Weights of a small masked image model: batches of 128, trained on rendered scenes of coloured solids on a plain floor.
Rows from block 2 of a small masked image model, named by matrix and row number. Rows with one number belong to one channel. Each number is 128 + 24 x the weight over its row's rms, rounded and kept within 0 to 255. All counts start at 0.
After each channel's rows are labels from the 100 images, of 14976, where the channel reaches its highest value: "top examples" is what is common among them. Only what is clearly more common there than usual is listed. The data: rendered scenes of coloured solids on a plain floor. In brackets: how many of the 100.
# convs1: grouped (16 groups) 3x3 conv (model.blocks.2.convs.1.weight, 64x4x3x3), inputs within the group 0-3, a 3x3 kernel for each
# convs2: expand pointwise conv (model.blocks.2.convs.2.weight, 128x64x1x1, transposed), outputs 0-63

convs1.6 [121  99 116 109  87 174 114 128 135 130 109  94 131  91 184 132 159 141 139 175 135 151 118 135 103 131 156 121 112 148  97  87 137 126 131 140]
convs2.6 [117 139 144 134 115 139 144 103 174 135 130 108 137 111  78 148  85  93 102 134 116  94 137 110 142 152 147 138 153 193 170 134 129 130 117 171 107 111 167 142 138 125 149  93 106 168 163 105 125 158 138  91 124 148 138 164 155 116 166 115 121 107 117 136]
top examples: light from behind the scene (53); white object (49); tube (29)

convs1.49 [124 147 132 128 176 162 119 113 103 131 155 155 137  82 118 171 199 133 120 104 134 129 137 146 120 124 125 129 120 140 110 101 118 131 152 174]
convs2.49 [ 78 139 132 108 140 162 117 145  79  95  96 123 127 126 134 136 123 132  97 117 118 161 145 126 103 106 134 133  93 100  82  92 162 127 151 112  99 172 125 104 127 120 128 109 109 144 155 120  94  92  77 137 107 122 134 164 128 104  77 112 105 152  58 162]
top examples: white object (61); light from behind the scene (56); cog (36); spring (31)

convs1.54 [137 117 131  78 169 155 121 126 113 111 156 138 170  71 117 141 149 135 153 108 133 126 114 148  97 155 142  99 153 132 169 110  95 136 125 136]
convs2.54 [132 128 158 133 128 104 151 113 134 122 122 149 133 127 183 134 129 105 129 133 140 146  80 124 125  88 149 121 170 120 109 115  92 151 128  80 105 114  79 127 148 111 101 148 172 105 152 122 160 162  87 172 159 135 104 119 111 115 108 133 180  76 106 142]
top examples: yellow object (47)

convs1.55 [113 111  98 108 136 107 140 148 145 154 160 157 148 178 170 145 123 143 115  81 144 122 118 127 128 124 102 114 168 169 132 156 137 119 164 152]
convs2.55 [141 139 131 109 120  98 145 121 109 104 138  77  84 115 181 133  87 136 106 133 140 130 165 128 136 151  96 130 109  91 130 111 166 176 158  97 117 129 124 148 115 143 162 130 126 147 150 117 111 109 134 174 103 134 108 101 154 177 131 123 107 109  89  99]
top examples: green object (63)

convs1.4 [138 128 116 164  88 102 154 179 141 119 116 123 147 110 146 119  84 102 163 159 147 116 129 161 121  86 102 108 119 128 104  96  97 129 140 118]
convs2.4 [ 94 148 128 143  82  93 154 153 153 125 114 142 108  92 170 135 133 121 161 102 120  92 135 136 134 105 107 119 133 150 105 131  82 119 110 112 116 103 137 169 134 102 126 148 150 115 123 126 128 117 142 101 117 163 149 117 145 142  97 144 130 114  90 177]
top examples: blue object (80); light from behind the camera (53); its colour: blue (43)

convs1.29 [134 149 149 136 137 111 135  97 134 126  92 117  98 169 123 146 128 102 134 151 134 115 194 175  94 108 157 132 111 125 126 160 112 129 170 147]
convs2.29 [ 97 212 119 104 118 117  90  98 106 193 136 125 193 116 149 151 109 127 132 165 146 157 108  83 139 142 150 139 114 122 134 124 156 114 138 116 133 143 131 144 108 164 108 127 135 117  85 133 103 103 112 131 106 103 114 106 127 179  93  89 116 101 125 124]
top examples: yellow object (80); its colour: yellow (28)

convs1.15 [108 116 126 140 181  90 112 134 120 116 133  95 128 145 107 107 149 153 135 141 117 126 118 127 125 146 128 132 165 164  84 136 200 126  91 126]
convs2.15 [144  91 133 132 107 119 125 140 134  90 151 150 142 130 142 168 131 100 143 137 151 113  93 138 140 162  84 127 121 101 138 114 113 125 158 128 148 159 128 131  93 108 126 106 131 120  99 135 141 112 145 122  67 154 102 152 106 180 145 130 142 133 131 134]
top examples: yellow object (64)

convs1.28 [122 127 127 107 171 159 130 182 147 145 137 122 134 146  88 109 115 149 129 171 159 128 151 187 158 117 148 162 110 113 138 115 111 132 124 147]
convs2.28 [116  89 149 120 127 119 135 149 130 118  84 124 114  72 176 167 124 188 111 107 165 160 132 111  82 119 116 119 106 142 104 144 148 112 134 113  59 131 143 113 123 137 116 108 145 132  99  92 141 120 116 149 173  74 125  95  80  92  92 107 142 111 120 135]
top examples: green object (53); jack (29)

convs1.51 [134  63 134 164 196  59 115 132 150 128 131 119 131 157  99 117 133 113 118 126 134 114 134 115 127 109 110 139 117 128 135 151 125 126 112 107]
convs2.51 [137 181 161 125 136 123 209 148 142 148 124 130 124 117  95 112  95 123  99 112 165 132  75 134  92 136 143 113 153 122 105 137 109  97 103 168 106  97  94 160 120 106 122 106 106 166  89 114 116 120 104 127  95  95 136 132 120 166 140 129 148 138 123  88]
top examples: orange object (55); bowl (29); its colour: orange (26)

convs1.11 [121 111 139 138 168 164 147 134 117 129 127 131 146 125  98 170  99 127 127 133 139 173  97  87 127 142 137 139 156 100 124  71 150  98 166 137]
convs2.11 [133 133 135 128 166  61 108 153 110 150 112  91 146 136 109 153 138 146 132 130  95 144 138 103 126 139 120 113 136 187  82  97 124 118 107 131 122 123 166 141 144 139 117 146  89 161 119 125  88 121 103 136 153 137 141 145 106 130  94 143  98 155 133 139]
top examples: white object (64); light from behind the scene (52)

convs1.19 [132 131 142 155 163 120 107 129 111 142 150 138 128 137 108 128  96 113 148 141 133 135 105 131  78  98 105 154 141 130  80 146 147  96  56 136]
convs2.19 [122 134 108 119 127 144 106 104 121  89 128 119  96 122 159 142  95 138 122 134 167 118 114 110 143 122 115 163 133 137 158 121 146 101 156 115 144 115 111 110 116 116  98 182 155 135 135 135 163 158 119 141 142 133 128 109 150 178 173 122 121 119 124 124]
top examples: light from behind the camera (56); blue object (48)

convs1.45 [134  94  80 135 126  85 113 132 103 131 164 130 116 174  77 141 109 120 137 124 115 118 100  77 121 103 120 152 109 114 116 160 146 152 136 131]
convs2.45 [164 101  87 119 145  91 119 165 107 141  84 106  96 150 106 116  97 127 135 144 112 106 135 155 134 115 159 138 137 127 109 110 100 184 122 155 121 102 135 116  89 164 148 120 120 136 145 146 152 201 133 134 137 156 118 120 157 138 162 125 138  87 134 106]
top examples: blue object (59); teal object (57); disc (38)

convs1.7 [118 130 115 110 163 113 131  84 132 127 127 101 126 119 116 135 154 149 139 142 158 125 159 138 148 106 156 109  95 123  86 201 122 112  91 109]
convs2.7 [180 115 114 136 162 140 131  98 114 134 123 104  96 143 117 175 124 162 132 120 124 152 164 111 135 142 158 143 107 110  93 113 125 129 142 166 147 153 127 138 147  82  84 119 111  82 103 152 122 146 116 150 165 125 119 118 172 121  94 112  96 115 106 110]
top examples: blue object (60)

convs1.32 [129 126 138 130 101 175 121 140 117 132 145 130 109 135  80 137  89 128 123 118 152 141 139  84 119  84 176 117 131 126 141 120 131 169 137  70]
convs2.32 [116 145 130 129  81 138 183 145 162 143 136 175 120 135 139 150 136 109 117 143  89 131 105  99  91 132 121 148 144 138 149 161 132 121 105 164  96 112 155 156 144 146 169 125  97 119 105 161  68 106 148 112 180 123 111 121 133 129 140 118 147 115 136 165]
top examples: white object (48)

convs1.63 [150 170 115 105  99 143 110 117 119 131 132 121 146 172 118 130 107 133 138 173 115 132 186 114 125  70 139 123 136 140 160 161  93 112 128 114]
convs2.63 [146 180 145 110  93 133 122 156 112 101 174  91 146 132 112 134 148 136 147 156 123 105 184 118 137 103 120 156 158 103 118 133 109 139 140 163 143 112  82 112  99 122 176 122 101 147 104  86 157 174 129 150 113 138 126  94 120 178 108 150 113 121  94 130]
top examples: red object (57)

convs1.40 [104 106 150 117 142 149 143 123  96 109 163 127 143 102 100 140  81 141 120 153 112 139 103 168 112 108 109 123 138 159 135 162  68 133  93 136]
convs2.40 [ 84 140 100 113 125 151 137 122 152 154 115 115 137 123 112 159 131 118 135 138 117 145 128 104 132 115 117 137 134  95 177 181 141  94 135 149 126 115 137 115 121 144 137 116 109 158  80 143 150 108 164 122 134 152 119 127 149 107 167 128 170  97 177  84]
top examples: its colour: blue (25)

convs1.26 [141 160 137 106 155  98 126 129 137 122  93 105 130 171 174 130 134 175 109 111 131 136 133 157 126 163 165 135 131 130 128 173 178 130 117 112]
convs2.26 [108 157 101 118 107 183  97 129 156  93  88 135 143 108 118 163 151 127  82 148 115 168 121 101 136 151 130 148 123 106 131 125 135 126 135 124 162 185 143  80 135 156 102 134 117 111  97  76 101  78 166 169 127 110 144 106 121  90 117  90 122 106  93 142]
top examples: red object (54)

convs1.17 [130 120 136 122 140 131 118 137 109 140 145 124 143  89  90 148  92 108 112 161 120 131 130  60 131 101  92 126 136 132 132 141 113 170  85  84]
convs2.17 [158 128 144 115  73 134 150 131 127 109 127 115 122 141 114 177 156 135 104 131 107 137 146 113 114  68 125 117 128 118 166 126 176 163 130 169  63 166 110  90 106 140 141 155 151 130 125 121 164 141 115 125 107 153 112 115 147 109 145 147 170  97 117  68]
top examples: chain link (28)

convs1.25 [129  92 116 176 142  85 133 139 141 112 114 157 145  92 115 133 108 100 132 106 121 141  91 108 117  94 116 137 116 138 174 116  76 156 110 119]
convs2.25 [124 101 166 163 106 151 161 135 129 108 116 168 131 126 106 149  93 116  98 141 168 143 112 107  79 116 106 176 122 102 179 151 100 127 146 115  92 143 129 137 113 149 128 104 194 151 155 128 121  98 104 126  97 144 106 115 126 105  93  98 166 126 124 140]
top examples: yellow object (57); orange object (46)

convs1.18 [150 186 144 138  73 187 116 122 155 136 153 114 106 129 122 129 114 116 112 123 112 169 156 173 126 144 139 119 142 105 121 121 127 152 145 138]
convs2.18 [160 164 115 103 113  95 157 126 147 107 110 120 152 115  90  80 159 130  52 119 130 135 143 129 113 151 166 115 165 122 140 126 105 143 143 120 132  95 145 135 109 122 139 146 134 104  80 108 163 103 117 120 106 157 152 118 154 141 161 130 165 131 138 181]
top examples: orange object (70); its colour: orange (30)

convs1.50 [103 104 105 144  55 110 143 169 162 131 115 142 147 134 117 124 134 119 110 109 130 101 116 136 105 154 119 136  92 105 127 122 126 149 171 172]
convs2.50 [119 128 122 135 125 139 129  75 139 162  86 123 152 127 119 123 141 108 123  86 135 148 103 166 106  95 159 133 145 149 113 124  88  80 122 136 115 144 131 152 103  83  90 196 145 146 144 106 130 104 103 112 107 123 143 138 126  89 132 135 114 140 125 126]
top examples: light from behind the scene (53)

convs1.5 [135 144 151 121 101 173 119 106 148 128 147 126 139 157 138 133 106 110 117 139 145  76  80 102  95  93 104 154 136 128 163 136 117 148 143 173]
convs2.5 [113 172 140 131 103 149 158 160 106 128 115 103 136 117 120 134 127 107 115 153 142 181 121 117 110 110 146 136 138  94 121 123 136 131 109 118 108  98 113 149 147 189 155  99  97 145 141 120  88 148 114 103 115 137 126 143 111 110 102 106 142 132 118 154]
top examples: white object (53); its colour: white (25)

convs1.23 [123 128 111  98 129  99 139 139 113 135 128 120 117  98 129 120  99 119 146 125 147 183  63 113 140 104 139 134 141 123 104 202 121 112 146 116]
convs2.23 [127 108 143 183 110 112 162 144 122 126 138 139 129 139  99 141  92 155 114 147 135 116 112 128 103 116 124 115 128 124 146 152 111 181  95 118 120 142 100 143 175 128 163 154 153  75 168 121 123 139 137 134  97 135  82 131 116 162 127 162 179 123 159 104]
top examples: red object (46)

convs1.16 [ 91 149 137 123  92 135 128 134 106 132 100 121  91 159  81 107 136  89 137 137 125 161 127  85 107 172 146 107 115 115 119 150 100  97 126 150]
convs2.16 [143 144 159 130 126 121  94 103 130 121 113 160 169  98 132 140 159 127 164 133  99 138 121 108 138  88 116 202 144 119 156 164 158 109  90 139 133 144 142 150 166 131 104 144 149 142 123 144 143 124 134 137 117 123 137  83 119 186 113 107 102 160 123 145]
top examples: yellow object (50)

convs1.2 [ 75 156 144 149 100 204 120 128 130 160 168 145 132 130 133 134 119 158 121 156 106 127 115 117 143 135 144 120 110 139 113  77 144 133 134 115]
convs2.2 [ 64 100 134 123  88 149 102 147 168 108 134 170 115 125 136 173  97 140 176 120 150 160 104 111 134 137 166 110  82 117 126 101 138 129 174 162 120 127 130 120  82  91 111 106 152  91 135 158 138 106 154 131  95 138 113 151 129 126 145 159 128 108 117 139]
top examples: blue object (47)

convs1.39 [121  99  99 114 118  95 110  86 111 119  96 107 124 125 119 136 125 181 145 142 158 132  80 135 125 133 135 114 101 100  97  73 111 100 135 120]
convs2.39 [125 119 103 134 146 105  96 151 148 130 102  76 124 105 126 110 178 109 115 124 149 106 134 154 154 110 164 106 104 142 168 153 138  81 152 102 147 121 144 101 107  81 137  83  89 112 115 154 129 136 155 174 125 141 122 139 134 155 102 151 116 148 128 150]
top examples: purple object (55)

convs1.44 [128 156 124 117 104 114 121 126 127 121 146 169 134 138 150 136 138 113 146  93  93 108 165 131 117 135 170 127 123 166 145 202 160 154 148 122]
convs2.44 [131 122 109  84 134 124 107 151 127 124 132 107 134 120 188 127 162 164 117 145 135 168 126 102 126 158 138 145 136 120  85 151 123 141 145 126 148 144 164 116  85 127 139 115  90 140 125 113 135 127 121 146 156 158 136 109 129  83 163 120 144  91 147 129]
top examples: blue object (59); teal object (46); its colour: blue (35); disc (34)

convs1.61 [134 158 131 146  88 160 182 120 147 138 157 135  96 166 161 127 121 136 143 177 126 112 171 153 124 135 109 125 117 120 125 174 106 134 117 143]
convs2.61 [120 120  90 130  83 157 137 181  96 157 120 127 131  87  96 147  96 133  94 137 169 114 145 121 111 174 137 175 117 130 116 125 129 133 143 138 169 121 127 122 138 125 100 146 142 157  68 137 142 138 123 137 169 167 113 130 109 171  87 123 127 109  95 161]
top examples: yellow object (45)

convs1.30 [127 153 136 168 179 126 142 125 126 143 173 136 123  78 128 110  92 158 138 104 112  84 104 118 136 135 132 111 111 115 112  92 162 124 161 124]
convs2.30 [113 126 128 113 134  76 172 128 134 122 149 144 188 128 145 145 141 108 179  97 134 128 119 137 180 161 141 138 103 164 141  98  95 139 130  98  88 120 152 114 156 148  93 118 100 147 154 147 124  70 135 101 116 127 139 150 151 123 126 102 110 161 113 112]
top examples: blue object (67)

convs1.9 [116 132 131 145 169  73 117 133  94  97 147 142 114 105 168 105 123 126 131 118 117 113 138 100 101 154 132 117 103 107 119  78 184 125 123 140]
convs2.9 [112 160  98 130 116 145 144 117 133 147 128 149  83 141 101 128  63 134 138 158 124 130 121 135 169 148 152 127 142  94 136 121  89 145  89 121 149  82 111 107 115 167 149 107 103 161  84  91 114 155 185 111 128 161 164 135 133 155 124 125 148 136 111 121]
top examples: light from behind the scene (54); white object (45); count: five (41)

convs1.1 [139 150 131 141 144 219 159 100 113 124 128 134 166 107 165 145 135 131 110 140 108 143 131  91 125 132 144 150 154 162 150 120 122 134 137 123]
convs2.1 [ 81 105 121 124 168 159 137 128 162  59 116 145 164  90 150 124 124 141 120 130 182 178 111 117 115 168 134  88 117 148 160 131 146 127 133 134 100 140 142 112 130 135  94 155 144 126 153  85 128  91 143 101 126 145 128 121 141  89 120  88 138 112 143 106]
top examples: light from behind the scene (75); disc (32)

convs1.3 [142  78 100 137 109  98 120 109 103 106 117 100  89 103 113 107 118  98 120 156 121 136  98  70  97 110  97 127 128 131 107  97 128 119 105 142]
convs2.3 [126 124 131 118 139 125  74  96 147 116 163 128 106 152 137 132 169  82 102  98 152 130 133 158 140 153 153  97 127 139 120 161 131 120 152 122 162 127 163 140 107 172 130 155 120 104 129 124 147 171 151 164 150 177 156 118 141  92 145  97 110 120 134 119]
top examples: white object (55); spring (36)

convs1.47 [123 120 132 130 136 139 134 141 136 148 108 102  74 196 174 151 146 146 110 132 135 120 178 115 123 106 126 111 118 130 136  76 143 128 158 131]
convs2.47 [138 141  99 104 163 135 140 157 130 120 122  88 151 146 106 165 134 129 142 146 121 107 150 146 108 124 157 143 112 105 129 132 161 130 110 123 180 115 144 153 171 151 155 107  66 171 112 105 162 112 153 133 139 146 136 108 122 127  81 148 149 125 143 159]
top examples: blue object (55)

convs1.35 [144 164 142 144  65 110 134 149 153 149 110 107 150 172 102 102 127 105 145 149 141  81 119 134 171 125 156 113 138 123 124 150 113 154 134 140]
convs2.35 [133  98 118 145  96 150 147  98 128 109  75 150 135 145 155 118 113 134 129 139 141 140 152 137  64  93 108 119 137  97 101 139 100 112 171 156  82 138 134 144 119 120 178 122 126  85 109 141 128  94  91 151 132 134 115 142  95 146 112 111 130 149  93 132]
top examples: white object (56)

convs1.12 [144 129 133  98 127 112 116 186 159 122 148 124 170 136 161 138 126 155 119 118  93  99 126 136  97 128 111 122 130 122 174  64 143 141 144 117]
convs2.12 [147 172 110 129 145 134 114 110 138  57  80 132 139 139 139 118  97 185 115 118 149 135 167  83 121 104 171 160 107 109 126 104 167 125 115 145 132 128 149 136  85 111 177 132 111 142 150 110 162 103 103 132 110 168 110 141 115 182 122 100 137 151 119 143]
top examples: white object (46); its colour: white (26)

convs1.0 [154  96  94 125 113 159 148  82 106 118 109 109 131 104 116 136 133  95 105 126 142 154 125 120 114 156 183 128  78  94 142 110 118 158 147 130]
convs2.0 [134 142 174 137 131 159 158 116 117 129 120 119 138 140 139 135 147 140 128  94 151 135 140 130 121 118 140  88 144 120 162 188  97 149 157 103 110 154 144 126 148 119 109 117 137 127 178 110 152  74 142 127 166 109 137 153 160  77 162 176  98 103 118 139]
top examples: red object (55)

convs1.53 [105 124 118  89 112  78 106  77  95 149 155 173 119 122 115 150 137 121 117 101 144 111 144 104 116 111  98 132 136 141 121 155 173 110 118 107]
convs2.53 [ 92 165 138 133 138 119  87 143 116 178 135 118 111 115 126 135  97 120 152 161 120 129 144 131 129 146 137 130 138  84 120 162  99 158 150 114 187 126 121  56 132 131 126  74 146 146 116 118 129 112 107 166 161 147 169 100 114 119  83 129 144 115  92 134]
top examples: green object (60)

convs1.20 [146 116 153 163  62 184 141 127 123 127 134 109 133 143 128 126  85 110 116 133 138 131 157 105 157 118 119 122 130 124 127  73 149 131 168 144]
convs2.20 [101 109 127  77 119 160 128 122  88 107 119 110 130 138 129 164 118 177 124 174 141 121 175 156 109 106 132 185 144  95 111 104 142 176  98 180 161 140 131 117 113 132 134 102  92 139 158 156 135 111  98 112 122 186  93  71 151 126 120  99 173 120 122 135]
top examples: blue object (58); cube frame (29)